config.yaml
n_mels: 64
win_length: 400
loss: "charbonnier"
norm: "groupnorm"
activation: "leaky_relu"
upsampling: "pixel_shuffle"
residual_init: "scaled_by_depth"
lr: 0.0011
adamw_lr_other_params: 0.0022
gradient_centralization: true
ema_decay: 0.995
final_lr_fraction: 0.01
warmup_steps: 380
Rows from block 2 of a small spectrogram enhancement model, named by matrix and row number. Rows with one number belong to one channel. Each number is 128 + 24 x the weight over its row's rms, rounded and kept within 0 to 255. All counts start at 0. Numbers have three digits each.
After each channel's rows are labels from the 100 clips, of 14976, where the channel reaches its highest value: "responds to" is what is common among them. Only what is clearly more common there than usual is listed. The data: simulated sounds of rotating machines with and without faults. In brackets: how many of the 100.
# convs1: first pointwise conv (model.enc.1.0.convs.1.weight, 96x96x1x1, standardized in use), inputs 0-95
# convs3: second pointwise conv (model.enc.1.0.convs.3.weight, 96x96x1x1, standardized in use, transposed), outputs 0-95

convs1.6:124130149099079157139115132134098134153171108130119114096080135164174133128117133134095114135120115122142144165116119118093122140112137107095121195118124125133127144119121107124123109126212150162127135127142101148101150139154120131157112151131125101122111193162134102111185121105145102116
convs3.6:153071111158117134094119091120137145120116123136115154087140143114073116102152151125155145148131107155119109117078146132157110138101121154164154147127159148116178146137105110154121087089145080115143127145101133102169154130088130081156131119098117101125099106119130109142126169128146096134
responds to: conveyor (80); speed: slow (74); muffled (low-pass) (37)

convs1.25:150085118093131089105114115144139096119109133115151110130129108109100136130143112218146103132115121144157080187122126154094111135135115137144092141116108131156079128133137128127121139151121122134159116120141100136119121125166156121121074119131123081124129143113106178135107127058122142115
convs3.25:128117125093142144142134125140152168151113163126123125108148083128177179178081132142129101140106149131123146160120121144161116120091160133155125135132151132140090130107133140115129152172164121116139118197118133120133078140089170106150125151142137130098126153128151161114153107097139144176
responds to: reverberation (71); text has "room" (71); text has "reverberant" (71)

convs1.3:128084121090144148118141175128116127094168120167096142157137142143127089138111115104145128128141106118152147152127112121123178133139115145113115127117087131081118166141129114095109141167111162101091144114159086125132130126147141160088110114123107175149148102109085133144173161155084106112
convs3.3:135112116159150162138124108127115156105121113112143109147111113127104174162105143082123099131107112101119169131132149115130125113122121129124187098148135078079088086166125155172135145141126132098117110125121102126148080140164144096156180114142164152150118137123146156147136113150159090112
responds to: reverberation (75); text has "room" (75); text has "reverberant" (75); turbine (37)

convs1.13:111122113130120116165133120118136075130154133104128117116100121112137097117130081152178096128127100127102115190119103128182127121148117111124099141108106178148162128107150124120106141186147127131138143127154149165135093152127096097110084101094150153138110094130162081137147133120100114144
convs3.13:108124152124110145180105152104138096097157142098101138140165130106169151122148154129081133139097122101086111145156108167138131095127196171111168138141134116103145137116111120119100130153123131131126120137186107149136131138076166087103138115130128126105083109135122139109089150133136148129
responds to: reverberation (69); text has "room" (69); text has "reverberant" (69); fan (53)

convs1.24:152152118155087105112137126129139143094099131126156095124090136147114110161146133127139146120143156158133125113134130158082115161087152140087150112109064104106113136087146105116147122152150134134067132101168169103129134092086130102109163132128165122117115160083119161125119118145131110108
convs3.24:190124105106135108117119135102141096063075116142139130164122128098122134142138162160125081122118133119144151145130150101074131111100137115116133093108174153100167070115155146109136143162151130126123088110133105134148136116136128153102163152096118118128107127116155109096150135126123172134
responds to: fan (49)

convs1.2:139162140098111147139158130139090063128125108136161101109068125160140119130141085126144113118144132132138142131145132091126134146121094093091114123095107127081139124073133090117118150174170150101121158126079135149145139165110130094116101140142122151096135129168150139129160115116129160129
convs3.2:156090109163089095130124121109112143109112140126162139136140116176173122100127111104128155140136151178132121118147121075145138110109133108134136156120109054123112136100130129170076089103135086128094111142090109153116137132121113133096159108178143109158146122131130111111140090100142124131
responds to: state: normal (74); text has "fault" (74); fan (39)

convs1.19:089145162116128059150145137112140091163152110143148099098169090141100149127111095119140127149170115134110144115106165121152170072131113165134130118064133119112128140149130132131130098117126148104148144140134138127120118100117125196149106141099094123148091130161133118137110125119144130091
convs3.19:076158109149109114136118124122151137127174127123118157147171179135168130093114123100165124122094144147157120114108100092120165128103130152105151120160129162121136126112084120167119096110096152133134157111169134091149125127113148141131196126106148119138092105084119080135116134132130140115
responds to: piston engine (54)

convs1.20:137156119115088138100117176092145159144084121142123135124120136134109146098132146141140147142083108098162115137112089154137097093144125109137149150150119125116150139097140077138121128142110108166137139116151134152162116143176166149128062113124125135130148121082112142081135091131082167109
convs3.20:103107113148117132159144104113142130120131146151149140075155174148120086094143092123126174152114122121126134139127119163093125094122141115131161151138116105121119103172142131108117155122111132132114100096092085147143144162107163087101141128103174154154077141118126174140139120168096097114
responds to: rattle (45); piston engine (38); text has "thin" (36)

convs1.17:152140131127161081156179127093149146135112109136125157108165149113141165117122128130121131119152193164112148134123085110121065150122140130122112096140100118107120139143126137063102105081137098117160134105090131107158117140149131130128177113126126140139093145168094119124125096135146103125
convs3.17:120151112116144146097097125163113127114145167146187149119135157103142106170132139162157103170140152113144133096139074102156137131118083138109140130169110153123138139158104158171129117111139128162140111128141134122132106121117095125159131135129156135121223118143103142167129111131129159119
responds to: fan (40); imbalance (38); clipping (30); text has "clipped" (29)

convs1.15:148105142140111121143106135097189138111097125159119135130135136130126128105121136128148121125139163068116112133128093111120118129111112127145110074157128150124186110122129118116118069157105112103141139127129123109129063115164165129054146163118127197119118140142113111113115120143122102122
convs3.15:129122086156126155123153170125086083107106138108129092176104133132146138137158143120102151111123122103120062145128144103136117133147108158114125127136128138100117117133121133099159100078144108145191109156126158120134116147156102151147176144139113067130140094125142122125181130123135156151
responds to: reverberation (79); text has "room" (79); text has "reverberant" (79)